python train.py --input="log_mel" --spec_augment=false --vocab_size=91 --encoder_widths=[128, 224, 384, 672] --decoder_width=256 --decoder_layers=7 --decoder_norm="layernorm" --decoder_head_dim=32 --decoder_bias="all" --momentum=0.95 --nesterov=true --lr_schedule="cosine"
Rows from block 4 of the audio encoder of a small audio captioner, named by matrix and row number. Each number is 500 + 50 x the weight over its row's rms, rounded and kept within 0 to 999. All counts start at 0. Numbers have three digits each.
After each channel's rows are labels from the 100 clips, of 14848, where the channel reaches its highest value: "band" is the frequency band that holds the peak. Only what is clearly more common there than usual is listed. The data: synthesised imitations of 52 everyday sounds, one a clip.
# p10: first pointwise conv (encoder.blocks.4.p1.0.weight, 192x224x1x1), inputs 112-223

p10.184:505545471570528576525416585521430469476478459486567515550494493483541543449497528466477478398544514528448417687462447489491435502562505391456515419492485463400484631480435499514538453449510510519522448445570475565529550448565517574515457430549484522449470528448537426526574503553485469518527487432441480512481468561565509493502457535516
band: 1000 to 2000 Hz

p10.112:609468527452558487489511459525457429600441419507482412495438501446453517554476479519532522476445570592509421504413455492547488519583556492476538599478562481494435446513488462569424434495492503404522411447553695597449515495445552508445466480503482490500472497497524439421564532506447422465472459572589551460607560423480635516465434533524
band: 4000 to 8000 Hz

p10.99:452508484452468555514545436485504390551498531490515589512469465563584445533541425447452562437398465626524539551444490547505571402586506427477493585476526476444575539445518566486573510532450541510535522611435493420447575556485453447585623501473433436492468567454500484498562532447555515556498536530549514458487445449474552593463498477545
band: 0 to 250 Hz

p10.148:519532573507511532439499477523528469554527457567436532540589525500547543489451532528427520459551430485547490527539533529561435487532475489440478517429490525467570523493542563574540573498502583387480467471473578485468468406479477529548670523498505456451533521468475525513444424538566488486516518507478372499490574591575426476485437515568
band: 1000 to 2000 Hz

p10.45:472550538585447455482538572406450464446528480496441567493501546541538460522449497433489517539497486425460472525571463472490522463474498398468477382494432469435513415516512499529503503454424514470425625513508455480557528524464519502526473494439525456552525480601539495493489473506494514613433513664463550484473453518518526507507452502526
band: 1000 to 2000 Hz

p10.6:406472504525478441504445487479516501506538520545554552507528573474572508641460471481464540385514435470477434487456460447490586524441511564521490489625498538486437530466469556537496465435561509524535525481447493464425363597439467421559578505435556428464554497517452502462420547459407451528533512620547542579468475380448527467347491507506
band: 500 to 1000 Hz

p10.34:472451556417546513473444511494512472433511429517517440529501505523486504538463528521552476509508391454557527477466533453447564570485541534560544494454549442507485471462487409558506602526410479500577439444528544472605563502436507538494481441531464427532495579479472482446535522495544526494465476607589548571451424500526565460547475454531
band: 0 to 250 Hz

p10.128:467488498607469494513423465468472485493435560501452475445545464543570486500432502541571524446468482490376439575485486547482385512468496457521553469434576486489510518533502545506497504578582442466433421483544457463547450429528504469527524439466460430583427432523577481472484496464546532463509546537563441477420552529493565500496540483589
band: 1000 to 2000 Hz

p10.120:499514534493541521535514537471466541459659443514519632516547497450489464464570490575596510527456520415461517502499452444548605571478476601580469428437422579482583513451457587582437434494564495557438482517519495441430545546473403520507588510589546459464519531527452487538480522458450475482498505542554475473547538567481527450544447548536
band: 500 to 1000 Hz

p10.75:526584378476555492546581578543435492599500391537475488556477474491483530595456539465496461435486477477539509499567516533578483497503524473492482503488487512530478485438591570494470515444450447549469565552513379390465549441481562703423577519524532542527534449505433478484526477455447481442504489412476499501472490455542502375540481458491
band: 2000 to 4000 Hz

p10.76:404438542528475554546561612539503504544426496454574434507528501518484561512586505546520570585543523483558508553533405461495544424548367446507521449510477496435426558474526570530493428459473618557447485558624549455419485495526596580430446493440594601480507488507441471400466459449532561470530472548532542499516505535544544465468553477446
band: 250 to 500 Hz

p10.140:526459519479504447486532528607517513535585490441573517558632578495520465521562532492452469507610433478476518478557508489422548510514519423469539604555545569457497445650422492411420536486470456436587552493548446475417452473512522511466590438527533487510521529434511472485530492456540538516523427496408502550486609417444568543496566503477
band: 250 to 500 Hz

p10.91:485563487504501441474505476422538507484457419509538558416453513500556473491516508466447530521472522521582543516472428492558491442559397527504497519579592553460461573507520469505460461507497464438414495416502460464526456496533490486583385483520420443463453526480538554534528431550578646530477539407412519436501506401488490474614429468554
band: 4000 to 8000 Hz

p10.189:448463460507539445495501499405391424445470521487459457643485513472543443525351541474489451466486514442435426458456484511508453482489521445496428506500452490487415404511467493495473493461500562546556488514491445515487503446572525482469508479547444504431564483498481529464440363395514458501534572526512520423540420526444468505553472514565
band: 1000 to 2000 Hz; 500 to 1000 Hz

p10.30:490491574492450470444419441448509465539575443583552519453418566550543425480502537481574502430434513476528461563517603417459519553463450695514445569561526439494471494566454455391410477615415594490514475522501573553541616474484495488514443461445549503481456541525524540479409558528499577501551460455523484450505526521515525488550514562470
band: 500 to 1000 Hz

p10.39:482508435537539441489437568493491491389425492525520466612406488554514560464486489534536458451527573551472610476458516438483558487463545483453555537506530467493532554430477463482476492487533551561540528477517466483535448430523536493483419455463489519542544487525449540393453493453473528475436470532448483506597447472556491487604494505483
band: 500 to 1000 Hz; 1000 to 2000 Hz

p10.80:564519537502452468483442525499435438530516513531548490434533515553543460526463499457517537588419459494537446509439477499523477610512495421443474443481469479555454530475565566489548532437458453510508501499506558569462459438410535471466423434466593523521530478470560485553651454532434521542560522395545439541492534514476410519522430528415
band: 4000 to 8000 Hz

p10.27:489445502435585486620486440573520449604501532461634487404580583567608556498548486478565590569474603339439589571490442482454585520477512486477491539506508559485554565527536536457456593523532427490501472495511410511508596450550442568481534448474610502466490558519464565401520519543456595556538560537534467490542445569487508466444475568520
band: 1000 to 2000 Hz

p10.11:497496480443463500496494515516442489534572486494602501500547455470467487504536472419470434462495441544561452501473510492579500495447537457426484412590535454424504447475429490490498497492639453508435536498579507584550433499577626472525465535540516437471552491497475444495432504492631542448532512434469584518479446569501504428566613441534
band: 250 to 500 Hz; 500 to 1000 Hz

p10.81:453590488602558522513481473501524497535569413525629420500389536424434508506473500538502559475556499464480498542489508453481467398530575483537561459556554521454426458534474479518494475463533527454509436441503510418543452580615572533482485427454523549496521570487505538447522449559568493465533475513404515512640522486454472488508499469424
band: 1000 to 2000 Hz

p10.29:463544524503590566484450512434532496433529558532526476543539387603540519469449452462419377505457544421534535503500495463484550526511516458506450463446602501555429496478485508405597526522511555437477401551515489520555565502443429456497573467511459455520479507595479431636522498483443483552509542535531506508497408496556492521463508516446
band: 0 to 250 Hz

p10.78:472555475488470513571531514433443551490449477487536467469526502508528427533578596463510476505530479492425549442539540529491457438609519603497451574510482455436563430626510483504570526536407492468543559506580476553440488561506428485532462596516554514513627461522407574479427518446485367444379524470500603487533514474462508506490556475444
band: 1000 to 2000 Hz

p10.70:485417478473517512465494487477433466486447465537575487569594476568546486566468548484451444579493523428583602418535472441513458454475497432549491572534498479397549514579489503539543532451572422659461483489446512521439476450494517563454525460471529580442459471537517422457519497541545520441479523445622451441512493461530384593584511517476
band: 4000 to 8000 Hz

p10.160:527602518598475525479502585511477506562488449467519550513470451544493522556474562475441445520583505534533495455503510470547485481460500539490553500471455505426624474510434482489493556503538554502546592463473454504551582424449453506444513512519474480454522528483464471673593634482523396470445492464483479577463542662485540525429466424481
band: 1000 to 2000 Hz

p10.110:475365463526458523539477481509441538604472470493481419484539495461439457422514551491551450444452523486415378446542449531535600530491539524426554518403543444565570427553529473404518575459407507428498487497589455501499605503442452491519496569599513507449458463435526536500566428554455458536575575491337477512461457482576510480394489481494
band: 250 to 500 Hz

p10.134:419498484492424411435455594530473376451519450545516409498447497481442584455489397489570454539419639539505454559530528542566433550513520560529553561410535525545462540553564523467549479548608507491532487444495475527459552554476536586440452500506447548466562433417487483542469526503493500569509625437444432538554529491425483497511420507532
band: 1000 to 2000 Hz

p10.92:578477417492568501548486604497564515479493509477500465433581473466497490400430490512520551492545506515558473484504580413438470445529505482542493492444594611580469460514563564451543509466501418530577573536551480531460464444434553408523407485531427454413487527466436449467487633519531477584558602465471488590473432533476489474521414482514
band: 500 to 1000 Hz; 1000 to 2000 Hz

p10.130:438510489519488514538536470501501393492504519485432472586502499490484523475458585530503469482457506502542519471464458520500511476520500511502531486458452422466462451478513592555460531560418561515375473458450592532508432518407404416515482508503516526471451480428589445524526535427540465492516491477577447543533521424502557470363515489590
band: 500 to 1000 Hz

p10.106:506493473460472524519478453494454550522535473473520506451518505487500517436460446482453471452418533501531546431506423560513563548462571530524427525506466623611509444444525476511445482527526541451534547596517479529492527457493519472530428453524491380536505489577510468377584532537494424450455561540429557437469570502469581396565457605642
band: 500 to 1000 Hz

p10.175:547451465574489449510469569590409585583482488480511507485600429492492475410519435544541456474399554582525472603568560496564608429470509511423496478510469446502566472434504481534637404548491501532556454444491491577492525524544498538384432527462548480569453508608491527512534521505576520541467475483446491525498516505388565544585440528531
band: 0 to 250 Hz

p10.114:502443505455486531478432468434562383460571498507565471540520513475513460408474495445604496529435439542549427434487410572421533452485499525499518534448521384545590491551471487593421479441534541441489492556498472574447551495521454458590560544543495488453585532464498545450552363508480547629461615545459439459448441583494636427500433457450
band: 500 to 1000 Hz

p10.16:495547439391458491506513451492479492529578461517477540460558561533544452467541482473468606527417427409449470450520493491467501526588550488558435627437458490547497501416504542505469627444486547474475446515553521624383489475462534502531485487590516477566443461552473516453455405511502530479425557580652524465433582531495509499462479503505
band: 0 to 250 Hz

p10.179:530472410528479500489543538451557425445498433575572498467520504577514559604449443482497540502488563455532466475419520431542528452576494502414474470465596456497559583593482482517437500462516604417585476490509503430424518543502486542474504468454493535493504428518549487514577619567556484474519423506433479506530511530535482470502597556516
band: 1000 to 2000 Hz

p10.23:480506414485583552481472489428576388487457479490523525604421423437488595521582457531501501553463563614492494566535503461546538534527582443511456523467485535438447593431544427548514535450595392495563485496557552452514483493508463567467571419534590557536581528466611535501570519466512491539473555481536589431581507504594563506526471419502
band: 1000 to 2000 Hz

p10.32:493571515474536533480482439435533471560434576411552475490560451447497463440408415536507469597506472583502476535490497449512493525523554411591543566438475601524534543477422493520397483479468435472468568538521503447487628500454542510463466428466455591578519469572489498459541435539514476501515548492578468522459556586543501461527523480545
band: 500 to 1000 Hz

p10.58:513448422570548487530567531539451553516485437524546539474515494450475462455480477524439417595491550482532600428480468510404524506446512529508524528483525609620550464409510503497418576500466451468449538472599519537452457554528515581559629487484501540476457465480414465567468541429468532471468526531523430579336502502537537430480486441454
band: 1000 to 2000 Hz

p10.44:464529415513509446515462590565433503513454473630479514585524487474478444518520434538467546472482485501516476558417451545467591523486494452502467529498612579416544506440482567442386484456501492489554604549491511663551462530497480495464500567525499455503520418435568434459507497472531549397504495507450497520451500568510507490545454481413
band: 1000 to 2000 Hz

p10.161:483474478653532479526492460400446493476493478443534483490433529411527487544350468396455396524520498434495460461474483532486514414467552455472416542504446557561407473507518502547465475495504545502469501459470483425556490449480546466471458475548446491487538481517399507402553525515486560510436489580453595496421515465467604573456477485451
band: 1000 to 2000 Hz; 500 to 1000 Hz

p10.88:572542467500552494519502548498589468652517550506557559509603500476332484422519550502579458519437510532464474461510453438601554408531455458472480465526508486516586625560523420494529584495561462662478499609545487498503542465492445472557481467469445500463438520480545433576505386541535480563488520513453523452525516558525484415487527413539
band: 500 to 1000 Hz

p10.37:539546515509548459527420505455482543525505514451494419509534451480501516352536482490537503546541466518525583417611469461489459477490435450447504459473420423470558494526422519499481485457514408489582471522471543483598568522515566469580562504437447497528525539479522451490452420604470475609443474481413507341543580427457520457501430560490
band: 0 to 250 Hz

p10.129:501601417551536465531452479359473548575418488486463544529479562484591425486343560532553525534439552567524473541588480530498498438495508471552415555485447403455497487501446458511520494488423503424454487437459506559482481520489459457535498512541459415454435501522624476517570413450466442515523492560455586498431355474574428484544485519441
band: 500 to 1000 Hz

p10.180:544511471490512470481437550440457392518585480562590572632479441524483500485418582531450462512531458417527495493511488528500472532525533486519532487435499501469542473420497464517470476587518511456508473504320458525515555524507511541478565515490526535446521436487482589555550540602536617485399469538458575527532544481496574485487497511513
band: 500 to 1000 Hz

p10.144:517451490499529471506649534387500516486481572476533492454498504504531509459542483480513496402454521541516530514489544511529475528432496495532560436524527594511547525571480495506475538502430483577443455542496543504373453513528582466430486494475511450517518612567501486567474454446511520500410535558477505475473589494605416577411532556459
band: 1000 to 2000 Hz

p10.55:538572590504499503506506521532522500466498505493478538463528544417561510427499454531544442521504483535410555489480442475559536528442562465492493537495461511630461451412501508492593518557535450554524390531515552498448522526503469412406484463424536412468496465474385518517562509490506502426547400440472543509586476458495600489454467634592
band: 4000 to 8000 Hz

p10.138:565563547510595466437518489594549538509552535584382449505455442491552355481518438516503467549484482462532364506587457454520438454443566565474592564455547564638464476469564481411486455496505484580474438546521429433464579469455531431479478491537475581521467398482439524465514567512519511444472398461545450425510544480485423537496577483493
band: 4000 to 8000 Hz